config = dict(
    encoder_arch='convnext_v2',
    model="model that answers yes/no questions on an image's attributes",
    dataset="rendered roads seen from a driver's seat, with toy cars, trees and houses",
    train_examples=145000,
    image_size=32,
    crop_scale_min=1,
    horizontal_flip=False,
    rotation_deg=10,
    questions_per_image=4,
    encoder_isotropic=True,
    encoder_norm='rmsnorm',
    encoder_activation='silu',
    encoder_mlp_ratio=2,
    encoder_layer_scale_init=1.0,
    encoder_inner_norm=False,
    encoder_patch_size=[4, 4],
    encoder_conv_stem=False,
    encoder_layers=12,
    encoder_width=160,
    encoder_kernel_size=5,
    fusion='cross_attention',
    fusion_encoder_width=384,
    fusion_encoder_layers=8,
    fusion_encoder_norm='rmsnorm',
    fusion_encoder_norm_position='pre',
    fusion_encoder_activation='relu',
    fusion_encoder_mlp_ratio=4,
    fusion_encoder_head_dim=16,
    fusion_encoder_fused_qkv=False,
    fusion_encoder_bias='all',
    fusion_encoder_qk_norm=True,
    fusion_encoder_parallel_block=False,
    fusion_encoder_inner_norm=False,
    fusion_encoder_positions='rope',
    fusion_encoder_cross_attention_every=1,
    init='kaiming_normal',
    residual_init='scaled_by_depth',
    optimizer='soap',
    beta2=0.999,
    lr=0.0017,
    beta1=0.9,
    shampoo_beta=0.95,
    eps=1e-08,
    precondition_frequency=16,
    max_precond_dim=1024,
    one_sided=False,
    adamw_lr_other_params=0.00071,
    steps=7700,
    batch_size=96,
    epochs=5.1,
    lr_schedule='step',
    warmup_steps=150,
    weight_decay=0.4,
    adamw_weight_decay_other_params=0,
)
Rows from block 2 of the fusion encoder, named by matrix and row number. Rows with one number belong to one neuron. Each number is 128 + 24 x the weight over its row's rms, rounded and kept within 0 to 255. All counts start at 0. Numbers have three digits each. After the name is the row's rms in percent of the matrix's.
# fc1: MLP up (fusion_encoder.blocks.2.mlp.fc1.weight, 1536x384), inputs 192-255
# fc2: MLP down (fusion_encoder.blocks.2.mlp.fc2.weight, 384x1536, transposed), outputs 192-255
fc1.149 186:145111173137140130122127116136168131127077114100131109158088148138124161155150102114137119121127102122127135136125114090110148122128104140083143105096102131144157135094146132137109114101131141
fc1.150 122:104142120087158122126125153118187129122144126117138127137073129125135132151130129084157148141111113135126113124104158130104112158136139169126158103120153132148116125116121111133107126155125169
fc1.151 050:097134130108116086127119110123119120146168108159137096170114080161158160119178149103140092125133143122103154125114118141115138139128129117110104157157157127139114128118125143102152119120126135
fc1.152 053:127134154088152091105130137089096134101176143147129106086088176140113115097100170129168136102133116186144133121150081177098177128110101184092120117110132171152110170097149122092087128092116116
fc1.153 057:106103123146061090146158116156107135107140103158106139144183091121129161122114134158109147113131090134131089115159086105126129126129141175104169130138121091150143106157176125147116134136134145
fc1.154 104:139148118107126117133132125170130161120156111106129098182106112119103092132190145142165153129142178124121123128102143128094177098116119148080127121143106085115067122146122107080085125099147105
fc1.155 060:137132128139156138126077140130126108129124118171158118148048118102140145145094127111103086136066110140156111088118143156115168126112092169094092128154133127120141104084130149135150114121131129
fc1.156 060:098109141157129118161118136121126186126167148120138109110121150142107112082176129151145119133140156119128168117082137140128127090163120170142107125109120120060144137139138134136125107119125120
fc1.157 070:151163142123128134170139130113112126153124130166117140123130098130138136153137139104116119099068095144153138155101139088055097113141111124123139145152156088156136127092136075131119127137135129
fc1.158 086:180098138117169114160116143114130148126155159110163113133099140101115164139161148163148146153109145113119115107100127175122126142127104118116092138102075133144108121168156103141087121145129066
fc1.159 123:104145132141141121135127139083092099157093124131132119128105108167143147146143112154076126118115107125129125144071170099115100164116138145142122141151145128152150136116136102101102135151127121
fc1.160 062:115110137141126116155098120140133137128161063118122113164144100108093139138134124109119191127140119110157115080117092128127146106182106094117134138117118143142120156141132109133125109139144062
fc1.161 056:163142096155105149126130148128119126146108145121112175101115121100117149132120098149097127133121119121115160141133118124146087131149098095177108125109165089155125087146171092108116077127136124
fc1.162 071:140116120142107111149107148123104129153137084138117094129125116111125123161112108140140130111132155134135101093122118092137105137135138173076088153179115129161108159071127136093156143152145128
fc1.163 054:141147151114136154183078122094119147100148160101142141126122061137163147176184103062165190112132108115142110169113121126106131103135119101147101140141118089115153152089125161105139122125136122
fc1.164 105:148122109102152113149151136105111150143097106122127138097099117148113130165107117115120128106129085120160140104119130106100096139133106161117099123117146148152105126088094071163139106161105126
fc1.165 050:115090095116104142135133089075135112135132138135128093109117118153135167114133113139170108130110152138125147152137146147113111099131145145117122149098146132110114189137142163139106114157166112
fc1.166 106:158149126091094121167124160117107107150123104098153101135130129113127094114184160155142117130137132142131120112128146131120178130122094125118060111141111107105124127164132110099091108112134082
fc1.167 070:093140148157120117122174172117098176107109098105139101056149119132105114129130154106142189133135125135117169132103134147090129122190117163122099145140160135152157143134134138149124084121081144
fc1.168 147:127158158126124141145112146116152151103146141115169110095152114125071147128144137141151135133152158140148166131126137126109155122157159172143148119113095159075140124144154124116092109119084125
fc1.169 065:122138119118119131162114110141125114141158139126156156110090132141111120118131110132143166087112110102127115096102161105075106122199149147106114120181126104156122140086138127144064137120094112
fc1.170 056:117140102113120121141129142149117108109150106102135097127131125131108126122099158138135158143126125113076118102101133138077120121180088175117123106077155079103140123152141118140141129112098166
fc1.171 049:116188151140135148137114137176109108105112127129087146124099110091153143151151098137100126126133076078114130127150086127117119095113120124132091170178149129112169113135131134102094146169114112
fc1.172 051:091131084143143145134144132126112124162103121129105076096155112113142096123125108134108117133139110113129120145141117127114182128138101132098130180146151159141121170139142110143119155148109091
fc1.173 081:155126143093153144139089125099127175115126168136148116106120190154076123135175169139157098124147168073107099105134144127123152119144128123140087137116105153090141126169110136096101104102128077
fc1.174 050:155095136090118119144159133156147134151149134130164122125125128155130128147127071154132118121173149115131127163140153179118115143160146101136100094152148114157153132103156109167132125187137146
fc1.175 080:107132166115134093137134112153126100118116159163119217135148089102111089112155126147133139153131136153146167138126126118138131133127115152129115102166152102153126092106106072150080122093111114
fc1.176 049:123127126115136156103177137099125118141155134142109165116105073154168087136135109058123086099131132161117115142134130140130141138137127110098076114128163120099132108142130182130140106120141157
fc1.177 064:142146116147131142128123134147123147105131142114148097133125136148080093095169139156158128094150161117131109112145134133125157106103096147152085121134170146118144141153145085142126082098116117
fc1.178 050:169119136154108162147087088115146127139154157152113097140124165129176143089180108118119118111113111187106114137112163127093130081138165145123113086108095151166120154137097128120101134107148109
fc1.179 064:151177105104109135120100125107136132131123093179151110120098121145134148098110137108175143088112105106138112119109133103067114109144107115129121100130160126181107155109150097125079115151146133
fc1.180 070:146112167126111146113131128123123150098136087130115140097099072136194112089164114155136117178143138109158150158128122130139165064158091130113133099078169121098125157084156140132130137165092122
fc1.181 058:152126118118136125165108134150130109178138116140147172144105125178071082140167116080164150112146150143115119143092167106119147107163133140182095115146168118155120115120131104087103126121117110
fc1.182 051:109114092119120138110097123146151089090127116149145134128140138144165155137154104117152147131124151093132136126117096126111129152158163145097121128106145133172126146091153122123120145100141175
fc1.183 101:162136138128121129149113080126121137141141092109156162105090128110126105089120121167145126099079126144135146125109156096102130143127132129126123110136142105178107133137117110101084132144136147
fc1.184 054:147148124116118138129123147081147096133117197131143111128101133092125137119128121112120133135106108121177135135077139116108154156134127118157127099153141134130166119144172113151095101118105094
fc1.185 055:118139122110104142172154131107127141172135118152139110145121125130084146140153147107145103134109152153119149141137113096110144110110153112157175183126102134180120082107107085170151143132111111
fc1.186 087:141147147115130133142077127100136136144134141150125141096147139139141076130154083117131164096096112115133149127131083106109149169179154123112149122142128099110118113106118102120084134110111156
fc1.187 051:120123121160122190128114118132111139101105137129123147185108104106079142171143105130128123133100158140130153099120128146122155145137167128158102146189098132092142163132110145141150112168089126
fc1.188 159:146129151143100133120140093097111108102109193143135090108188133078140114112132129130140122122129095123114145161122105161141162132128130157158151131158091174102113112101089125111151150161107115
fc1.189 049:135116138167141175135136088147088107138127154118170096115122149102169102198137130145120127141128146138129100136090141129094109135131120115122125161143159131127125136124122111151113169129127096
fc1.190 059:158164130122167137142129122134133124112069148099111162115104113097167131140057126124169121099102130142104110154141128089118089125121113110083129187079147087170123091077116111167101124112090172
fc1.191 081:146148131132117132130163136131121138103106083149134124097123141071117139138150167135094106134143119129128137110145111158146127143135137108097104128132121144115133149136117156144139139107128099
fc1.192 053:158140101135139153155095130112109084072148172148140129167128147157154166160101157152143155078125137133129147160085136126127140129178129111164098153162152116160167117165076115151133135091106131
fc1.193 056:132156180103110134133147152091133175127105136082105061170102111168137155130124153181150146122116134120107096155171112143157113132170132139130103149102137158164114171137146147109124121148104096
fc1.194 051:116095139130104126115120098072170123162106159144119168170118134161137116134133149171104155136176105122114092139112157131109162146127118128099103156122161146131122191107123146098104117086170154
fc1.195 067:140113116114162142117168156140134137177099113152138153118080118181155146151129138109112130112116118122175131162158122136096139131126148150161134128102150152153153128104153134113112145149126143
fc1.196 047:099093104109135083147105158097149137167143058143140101107116136118119147109150136147106087133144104122131134175151125147049126122132142137140117131137112119145155159124114099111112155138092176
fc1.197 100:127146110139150146137125164119171145120138126141177098162154155127098132104161134154186114115156139074133103093141134155094142158130151137099106093074092158138100152121164127115081129153140096
fc1.198 051:089164091159171105137130171163115146117112114147104094143121109099160076108136116135136150139115074165125132122139177183133160134092139133090114120145142148131113087108130177105120183135105126
fc1.199 072:135128123117138143098120115111157144133099064155141141101137113163132106178111138161110089119092144162159094168103128122129127120160150143123102087169150161139118160119085140153119109129167131
fc1.200 062:159137105106107101171146140134116150143143174117196105120114147146124129131126109131132194140118124135133144116103120114067123115169160118111131116132166104171098141136139118099107154132129134
fc1.201 048:138144116103164125131109131117105138113133155124095145156135131137156137122109159118175121130118095114117124132114169143118160133133165128121134153117158102098105168095153163138134116136088143
fc1.202 048:129117118157151134097120115132146148133140110125144148202125116150120119164127138172151112085139126116133133118150118120116100140134140164167128139130123182153125184164116129095142114173121118
fc1.203 063:131167096155160099158112136116153108153152118134163107147110152146106087065135130124091112133152144059109100110115132100125170169132077152135075129108142117145116123130131138150101110134121099
fc1.204 085:159106144088179106147082167103096166134146152138134142094104185131100133142150120135136119131126174133118133116116150124117159140128121123102110093094115143107117150137140123148076138126138111
fc1.205 076:104093133137121154122149154136131140083105145144144119157146136144158144155161116147138109115126154154118146138138096193148118112128153100141125140115112157122118110137119161172148099128152083
fc1.206 052:105094127135139118135171123112134135093151179157107077170151131082086127133121106113123161109131135142088171096135119113125180125111121141116089168115121129162145084114146153161100126105106156
fc1.207 050:167132104094123126165143147124123120119113134162169111159142123118114165132095135134139153148117150107108105108169139161075125072121120166110139135129088106131142150141120135148140131077106126
fc1.208 086:167160152143138158156102075113118147109122131137115131147127118116083143092160111137112144100095083095136145167079113124121127104106159138127133130113163086149093166156127117117133125107161146
fc1.209 188:148091091109138131131104117131162149109135147100171171122116151153133103133149133073113165136135098084132117098137149143120111140102158129146129113060102147133135137145121134131128161145131090
fc1.210 058:097135125132091169097130149110141135078149113104117079189108138159116106080118111118151143133126179144109096118125099106161129111136129099130139149089111162097104117155145148109104145138124099
fc1.211 060:126128147116118160116102174102105136140140158136126096159137116144100123163155140117137138138196099107173108165103135135099071114151136140109129126141065151119107139137112110130129087132161098
fc1.212 066:111138113115147129119145115101071112157134141090147111147156074138137115127136129119115140101133101142117117131170111126083089134133105110110129130164102124142126123128141116114173143114195118
fc1.213 051:079141117145120131115130134124119122183082144123129081125127130132130152145141145116175110121180091148125110158097081122116120118104113132144129091137178180123150125122133134148106120134123118
fc1.214 071:111148124135148093122104099110133133137118139184103126120091105110164129148117123138091162144097165156131120144160106103088121155117149127155178142138116104141101103127141149120133100119138119
fc1.215 079:117188161135102103138119159149109147171131137156137128145098128127101128161153148129087119097114100124122155145129112125124091171134146169106097120176151147118089139123126115168096103121157152
fc1.216 054:101117108169155187089112133099141129126122090118154107113114193116077135149135118116160084090127111095134134102094116145102096125130115136094097116128128143144152116142143126137111104143098113
fc1.217 096:124114124111114128129113163115177121101170136127143119138117151146124169126153143145149155133160124090107118110144122145104113137157128162123150101085097159125140155168109148121124145150117076
fc1.218 052:171112122155114162124119102152124153140116138086106111120136145131127125119096153107094135130124084134102112108138119146153161195135094138141157122159117135170113158146159121147121134098130105
fc1.219 194:167090137164093148124132115132111140107109164124137125130078143128107143130106131109119141121112106138145096125186118120167106129172133139142095171109108107163132092151145153174101137124123149
fc1.220 053:124125131146143128137150144118112166127117107140153098156111143183082169116108124080109131129161113092120141170127164139122148142147136117145079131143145120130170125111106085111183133096133112
fc1.221 052:106110117137118107137173115151079085092108135111146124138118125172135091158146098120115092146164201140122109120145138148114102149119132122135103159208098127147147132154132120175164122134128118
fc1.222 218:122148174123112165141114134095140124112160115122111120146181142088109180135157114163139124098143122147137150127104129133119112108137144152117115142098102111158156134158101083121148140122129144
fc1.223 050:094146122105160119120130138146166178156123130163133107103129130128141108147114117137098121150099160127106129158145094144119153066126125093136100082079117139124188097103137088152137164133138103
fc1.224 049:106113127130139123100127142165127156112136117124151117134094105125112129164117130108137136107150146143154112147168166119131112156148109126110160159128122126085125141124096095145137102105122152
fc1.225 059:165151125121115114117110140162139119148104108175120145146142068110146156110094161132127153134092109163166094156127126140128100110088094133111141143144119084110107155064156130083142121168157096
fc1.226 050:170110117125119126087124074163086112136097065155162114119154089178138136126167094122153143109152167129170135114167084136089129124141136119125157115141113160149089095095130168092121147152155116
fc1.227 048:142122117130129114112157104117125121124170093147135137131139158119129110136091078159130142116174153153166170130168091186136174139139097104113139133111111128121109149130094147077121123129136127
fc1.228 050:137127081131136133127124143102149079120143118148106118122145149157144045153106062074128102087133150163094153107137134115139133122147122103125160090103117121117142088126177124139125083146159141
fc1.229 059:110142115104144086084111113122132164160087129074154167133112094117115125116137151131130145130074115132130152154121132138108127090130137163119099151129147092137089105140122110109098128103112153
fc1.230 107:137115166130155109131115129110114140151121120138108093144126117151129120141111125148153126117138137150113138137061111143067126152113117152169117134150158112185136138092120110117126087174147137
fc1.231 077:162111108078144180099121107131169098142149100116153133140081077136141105075140134129161102099085142144155153157145100104104139119104171090134140131123130149105131120165104128150120100130161115
fc1.232 056:110097106091071069101111168150139144120121121159123130130125114127103117158137159142151117136114120176094076104117140097134139136073135145098138142136127130107118135123080103117129098168108078
fc1.233 258:104160134107148130160136072104104156086181148105180149113139147120139099072116136126093151121130131110149136137128148133116128085136120148144108124136150108099127095119134159131095102099101128
fc1.234 053:114136103130122126109129171128160107085129112124128119132125139129091119095113148138130110115112170129123113138127090109115128131101126112119124139081114143131133137122114146133146083126134080
fc1.235 053:106096122099132101168101124113118160108124133128137117098129141146112167084089103120136127121116135138106093126162146149121162134125155117060099129171130108159142128087122117132106142077169125
fc1.236 051:107167097146138160120173149107170145121113133142138109137145099137101133179165150125125113110133143123128111111114103111094153099133121144109097157102129174126138091119142154151156079118113136
fc1.237 099:130131113144113152102123129131137122105145116100154102156111125138105127124130152137132116155131168112075090113133168134132111107104143158121108138081107106145112132178124135123116117139147135
fc1.238 110:159180091124080135110124138093089077105088118124141117112089089125089136114132158125146123127156154111132116114157153141170121108160172114165143107130125134093130123130124098134128127121129092
fc1.239 050:123094091142138151123123092107095129142111089123125122148151107153060133134157132106132125092136118147159121130109115110122128134113122119156111117140085109127147134121154116151148123141128115
fc1.240 063:136165128107103129134124158144161147094186141141142106138127102135081127144165136129157113093134122131164107159125093118148153145163106120083105141167118145116129135116116121075098121092141126
fc1.241 087:146163150137149134128128138153136125144095141132160154106067127102093106147149158113107089128166075149096114110130069129126174141204132160152102124145127137116122152129116171145064107160104078
fc2.149 155:155124130117161077131131154109147141143153166159127125123182170129143114099094150075127119111138179140134117145135136168127123122067110095149075149121116092109088125140113119110138129157160193
fc2.150 128:133083162149141128126150120100103114131119129145122116129206165134149119103108126113114108129154159142121143110141135106135104148075112103168103141127122126092116118148120130118157146119148172
fc2.151 014:161138120145144148146083151104130135115121147135124123148098132164145110137176156132143120155174144150119117120150154103170095137096117085164112137138109119110112118130124095132129107100122143
fc2.152 020:152098158126148144127130124143131074136086094157087104114143171135122130089128132093078093160149066132115164131149131134163097124132110105115105131143150165129161108171115153147133157116147153
fc2.153 023:168124148107176141110076152128144113157148161121132118120084131133128098118111116127169134138141110134144113157128122116106134132108078173116133099147150116134080138157132107154108140138123157
fc2.154 070:116085158130144129145175109116112106143095140113130107104150187155099136141099148126084095120159122166142157101153170129158096128095121146120116172122126153118166142114122163141152105161141169
fc2.155 013:142100143126106129134129147133142101111168135104099152129168132094145100115168139157170091119166127075118061138120084152165144101117100153138110147101097154155080117152080139110165135132121137
fc2.156 017:135109157126166133091127155121112093133117135149128156134165130136116132127120125124112098131151124134165103115153133087112125121071149105154142108126166116136117126158134147108150140141138176
fc2.157 027:121084136129154133121138106095123104114121150115093118105160186150126101139082131113131130150165139109127141102120157123186149154094137122164126154128110146092087112163097111120157129109129151
fc2.158 036:132058164140135140135172143150094082137102140140095139115152140151153106135106106126079108113158123145122147125152139116146074145082097130129131141121121132122128111101092161132156124135162158
fc2.159 048:137082104071138129124145105115097102144142130120118131130167163101164112125069119156142108159134157133120136135151166151162139089106084103145105148128119136140085134143102112154164165131143150
fc2.160 039:180126140115151139102091150128154121157139149110179131127107127146122099120126127135160148144132108131139104141127133108101134153124102160132114090140149118147097144145136097148114140140118138
fc2.161 016:114090129121118124117124129156164113141132127091128168157137123096152099118096086149114154097094123080127107109118100098118084096107128155119170124097141132122112148135131127103114183119149125
fc2.162 044:120110155122121133139147113149118140108157140102163130123131149137122157139145164122138113122144136100119089116133138145123144115148138127128115113106142112130116163101121124140131085095145155
fc2.163 023:161103182147165110118136132144123102140102108137106100145164184138122096091118157127108097146132135124127137125132157112127141175123129113124140124148151170098135115174145145124132123105148167
fc2.164 053:116139157135097169119118142145124127121133134158119140121154137113138102184111139103157072145103158135110103132133111146172110139081162112109122114137101087101109129160107112134157163094149155
fc2.165 023:144111138117138125126092177112147113108134143102114132120121167131118114122138137112153120131116130093148133134163118096129142129082095117138128064160108139127125109144139074129104133109146149
fc2.166 062:101106143143179142128173124130125101134096119117123135130112163121124136125119141136086121122137129163136163119135165138116123145130141150125140157109141156103126122107147146141156117143172152
fc2.167 017:134070141124124125149109144139164130155113116125139134137141153105149118107133143149151110154112146148137132116118128113081126136080131107104121104106144086100095128131126118075143171150185188
fc2.168 083:141073157145157104118138083116120078132104162107119162109152135080127087136125099107094119115131123122094125152138140115126118125123114101119128143136139106130121101149151135115142093098169155
fc2.169 036:130096149172164158126152122118135120124102132111117103130158153131163118077085127123098109136123136161146147115115177113128107121049130113139145148128143120107123100111107156099174122140141153
fc2.170 013:103106150180118145159132130112118129141103132109167151145121128142146134095101126142157130138109158155172157127093154124094081100077152096148172128104141124132094125135100137120169126149143112
fc2.171 011:166090173118157107121104143102126135149142147109142154136114168131119061096119114150188110156107139141152096137135172116110115139104108143152150103144110088145080117150143101130138123142140144
fc2.172 037:129134165151111096133150116084098096132142107137123128124158153138137117095152152118092110154134139098116142141128174103118134161127134133146124141144162139112132126141152118119115111135114144
fc2.173 031:167082146148145156129140141131164073147116144127100110128133119105162148102111120156106129128112087173132148139117137130136045146072129131110137125142163130146143101131132150128165131152163147
fc2.174 007:168118089123144122161146125132143160125114140128112150135152102116114150102125129140105111118139093106104134152124114157120113111124140167137161131103154100126099148145113136120136128089155135
fc2.175 029:117097115147141100166127120117129105114131120137118107091161159158140141112133153102136100135116117116106091115174149143138109144094137116136109144100156134087151119096155167135134180156146159
fc2.176 016:168129151168151159106122130127088160115123147161122152125135198069162140091123127139074144149133144130111118121123150087151102149099140114119140131106110160139137095147133127135103131098161104
fc2.177 021:133072162148120149123149144131109086134122132135074134150151148111114172132091111148119104151143109171109161118121170153175088152129140136100117164128110117134128106110146170121176135147131110
fc2.178 020:126134153113115114148128152138150090137142161112125145119140102146131111149146116146126139150178141106101131125144129133140124161144090142138154128091150125153108124135122121100133091139148139
fc2.179 028:157078169118153111126123143132141095153113119137089082102159182123145125094107126094087112149136103146128164120140135150122115158095140110126112143147155156121149142154125148140109168114149163
fc2.180 023:125133161156179107136078129096120114197164120104135129075115138143175127068129151111134134150134143157129138115148179081142150168113163077130122158149139103120115129164132134117106162151146139
fc2.181 027:124134166141157135134149115095123117118153094148117121083134146103170116130120177145093079157161126169120126115126173077125128177077122140133141167123139131109169128094145148098142098146080162
fc2.182 012:143096170138177129110121129131160111141131171096139155112139151131119092091118141133140121180110126135125105132145130117107111141084091157152124129130145094136128132156137108138142143119174125
fc2.183 059:123096172126153142137164152089118088131137156138102122148193148118113141136118136086130117146166127126133122116152142104127119127074125087181129152124122134104098109127119119120164141135137175
fc2.184 017:141094127139140151138144137120094139118144131103104150136134115132114141120138125121168133138165122131130125125149124108153099117131125150131127153087094135120131107155176140116128084117121139
fc2.185 017:167123135103204122112138113138100165133178160105135130111148135131089102101120097108165150118125120118126124102095178184102148171141114152122103110115165123107089138161138139132090132073124149
fc2.186 029:167107167106124132108121158087134100111137136119119140115174158136136157139142162079139111150163137147102094119160142128147125152087136114156108140099139148149108131163086121094152154137162152
fc2.187 008:147134147077143121150103089153152143132125139107134104138150129109046099128158125151126203107130156147136140164131138101128156112130147148141126093116130107118091132155119104124116125164108071
fc2.188 157:121144146134118092113150109092124117100096129122111109127138117146133126086172151153084130132107143106141115133117155125117157132163092100127115139121127120172100113104119126113142126137117155
fc2.189 010:093085144112132097123143135133132126135128171105126141108103148163072099136127119131088093127138092122159105120116138114158123140132135140137130137135142132144119131096128165111147178115105143
fc2.190 046:190122153105134154108098128101136132172146125107179128139106134138139120128124116117176156142138128143157100145107106109112138144154103188124120096152160112147099173150141122157114144131116127
fc2.191 034:138100153132148147105124134116124084148145145076122145127147127170124072107116130144156098153153162131134121138152167086124129136083099120152175121109135119146096113169111081103161116134167133
fc2.192 008:108124124173124141109167106152145158136114106136166132093181151121140094098100116150103117137147166139121144102137104119123114131116147134117114092113122119074147123087146126111122150148158105
fc2.193 020:143072144149149143129136099131159116144152120125149134115170171135138111146093131148104089116110118148158165105107202138129121147079140171140149163144146133127070113105160141116160138136150137
fc2.194 014:170107145147152161119117129118100132136110123114144115073154150135151101078164170120133139152124123130110141092120160123096110138096116145106106158141099121130132134185121108130111092138119156
fc2.195 043:121113146118136127126119081105179107110128145127116096144173131095140124079093106089108123130148136172114133126109185140169121113127114113141137138143118147114093136119116124152177161126130137
fc2.196 012:090099128157125149108152127109117127109147124117099123132121126142099130131135166116166139112160162125117123128133122116179120117120120120141070087160098107117104150120119114094119122143122097
fc2.197 058:129074171143147136139171111118134107153116140135109138111184163148130107109084106132092104118142131185124161119134152123141070156062103112139100130150126143101114122123099140116156145136128177
fc2.198 017:124087137144133128142159126105090105124091156108133079139142192167128160107114114134081123110126143109128114096144149096128035143133088127172150143120142113100103126150158143148167141126145150
fc2.199 048:112113146128151121135130149102135107113128171119110125134154164134088126103121116108149141139102145115152107085162153089125186144071104118154113154124133124118099141127130123087158137120128181
fc2.200 019:113097164136156155134146121119134082154106138136113109131132169129150088081111139114089102147161114117107126104142173102146104158084118111147124147121136162090157111163141126126151119117126155
fc2.201 015:137108117116137116092097133162140131131177133131120159109106158118149122156148097101120129141109095152142110153131066148166106170122125154142203124107151115165148133133123114120125127155158152
fc2.202 016:118108150121116157117139135121116096122154137143156137098141122110133123143080111098145147139082104112111118136151139092083196121116155090145095104118146121125111117108117168077142145096145174
fc2.203 031:141073174131115128111176133129129114112088099139097142139189174160147106112088114123107132141134132147135134097123156135129097117074142102121115131133141131099122140114093144086147144134119192
fc2.204 035:103096135114131138130160123111117088126099150128121129136158154151139160146128096139072123082126111130169132107129142142113031131097072152151145127099136119111115105131105155110144136119152168
fc2.205 093:131126163136117116108145112105131100119120113123115130130143134152139093088165139091079116151144166073115136139131164110124139148143142112151117126144153131117150090136137100151115125145107146
fc2.206 009:136087163134113169121131120115113084113137108152148163138158124123135154115131119165117153100112182112156123125134131147142121127181171117127173129123098180080141112117157098107145145173162153
fc2.207 009:109138148150157167107124120127145057159109112102106151132124137165152146122191111120089148125167131138123134145102086070175124118123129093134170139147109142121117126160130112136112143152158150
fc2.208 068:154123188145147116128139130104134112136131133154124124131185176132126097109098161111120094173145157152147127102153132085133100163080122110151124142116144140107130125140113128124138147134130195
fc2.209 191:141086156138126131133163125109108112142116115144104120124188170133142124120117118118103106137150154151116137107128130123145101141077115113146106134144136133110115128132106129133153160129147184
fc2.210 037:158115162113151094106151115153104081135121141131093149092174134153134138132106101106092132110140112141109168106147181127107109165100106142141115080137146114127085137131128144138144131120151179
fc2.211 030:144147102136128148147134132110131075134103118091130122117132153087173116060176117149132123138104217149160122113128139082111105144046085122164177112109121116122089136168122099128114119102156092
fc2.212 024:167095146109168145129088133092157106142144171118121126119111188145108088115103121153169104136154134146144102117131160114116145129119110132154127146141144133143070125134107128143130132143137140
fc2.213 014:125088145136136161100123122145138100101137120124109148121158133105124128094090101097086153125157180118145113104114158137167122149100139152129116125082114126096115108156108142111138126110136157
fc2.214 042:146140146065131111104096136143130128159160140128142135131116185130081093114111129099138115130130140118147127095108144134103143141158120113136150126128163112117103159100117147142112148104133162
fc2.215 035:136085158143139197152118156081127099107109133116121139148182152171155140136136124155122093133148139146131120123116171141110079151052133110140115137096125134088127106179121139103160122147145134
fc2.216 020:139092156159152129108164102128083116111121127122126145128127097117112065105144123135130103178165178089091110105145177127139157159145160121139143115133146139113143094109155135115137092130123086
fc2.217 095:127088153138153137142162104109119117153111131142117135116187160146136103134096113108102113106136146166116150118129151113134092153073120104146093137145137135107105129106108139119164144133148183
fc2.218 014:133097151137157147111135132115138119128137133102130149136131078107095111114117123148156129111120125109126141140138111106126104116100173139099113144107130116115148112160161116089148067099149124
fc2.219 230:165058162161139166098163138110144135154146140124126170120180092172131086117112118110156127173144124150141116106132129111119127109131172141141094122122149140092108142137104110143159114113135148
fc2.220 012:105139118115107159126139149164130099139105191096150121109162127140163186131135087129134142102108128091118129100132120125124092104098126131120161144073135109126107137130149128086125116170126139
fc2.221 009:103105126138159181145172124091103164111125161096075147083124225135100139120124140134144125115124160161151097109104149114098170119072105115159126140135113123116160133068099127135156126132153165
fc2.222 146:173145129119146165106150093131095124134144141127113146139101106122172088114148124141135147161146160160166130114125087097130123138141107118132191146134138124102148119121119123170129107139094131
fc2.223 008:100138133108162135151125101146112061106146173121139062107137155142084114081128091112148126131130155128100142122139169163132116142067158137151135128187150146115072102132148103144139086082088095
fc2.224 008:146140140130164116084118117103106092116101191146103127092147133143160116103087147166146116127121136091122110105070110073137134089097088126131091132103123093101141120144151162113110130104120151
fc2.225 018:142091171088167120131115144095164121146125165139140152159132202140111060113129123139156126151130138120120117110143133128120146148108104131145123101092131159114112126164135097113111125140111138
fc2.226 014:161099178158189166132112153110145120141147172118127150173100117135112081131109118161135103146145140113117113140136125138112104157109095163138100132133138147146108131116129102149136119146138133
fc2.227 008:127105151071101142131104154108134164094105098126132120150089116117092169124180093152124154100143116166081127105128113137124152149114164130116137126113144140162134168104143124126129099112167122
fc2.228 028:151141135126108103110181082132085127136122170127166121160117131106111106108127100139151156151102184118084144126111113117138205121129148138110157116075172116164160135170087120108143146093107094
fc2.229 029:151114190125138109140150124124111087125103095157113113102168203145132111102134148098087092159160113112112135124150156126148141158119119126140105119127153158109149142145114139126112135122129160
fc2.230 054:142108112131114148115128126109144113143125123137144136094158176096138097090103119158129122110086149151143122105133161139141145073110121106108090162114144123115081129149116117120157120151125194
fc2.231 043:119104164147141110139162128101102103138097180144143096092169132125132069096106117125111145153120114149154149105133120114119117140111138133119117111113125165111130149131132098081142148159142142
fc2.232 088:181147133120158153082107121142147114172137134099200111143109127140127107126142129116149155145132119135145115141124117096129152136124116171144123092132150131141105139164134117150083147114131141
fc2.233 236:129127165151157132170114123098137131127093124117121114137118151154100146143179159141141081178141110136138118125180112158146107162104147108142077151141145164149135094154120099135118131133101167
fc2.234 020:133098168151157168140157127119142106142122125109096128144142146140157125131085097167075159114129114138154139117104166111161059116055106128141172149135146136094112115145162128126157118143151176
fc2.235 012:110138167136127088123160124101124073155106120147103123123147153131114118121133119101107116150144117147134175136127169085142147161104107143147112113113143154161137126152164112104133106112104155
fc2.236 016:149062169123140117088129144132099136114119134124133139128135189154131099135090106131163098125128162119133096073113173126113097126076116117113095124096154104116080146128136106109126145148123177
fc2.237 065:136093151129138117106161126127110100147130106125125125124175141136148086103122087124075146093119118138130122130118137105144126151089097128111135089149158130083111129107137106129152128118162188
fc2.238 109:167085121139150136162156110143106113148119143079139151088153150117181164111122122106097155137143117143133154128112117097099114138082105101152133151153135089129118133180138106088138125147171201
fc2.239 008:132155141175104151106107150101121119135155147142086128167141113170167133146133117132167083140122164157125107153081118133136109110093121119118135121115156119120063095122105111115141140128143130
fc2.240 025:127066126148171140100119122134089111110128164120137199107155128138143109131149145127119143144162126088124120112162151116131089147139124152131129119064122139153128110176150104114115089124147135
fc2.241 074:157120155128144135141132128119089107120132143112149113155160162128130093101142162139165112150149155121123110138123163111135115129071078139154126134116121080126115134144115119112140130129152163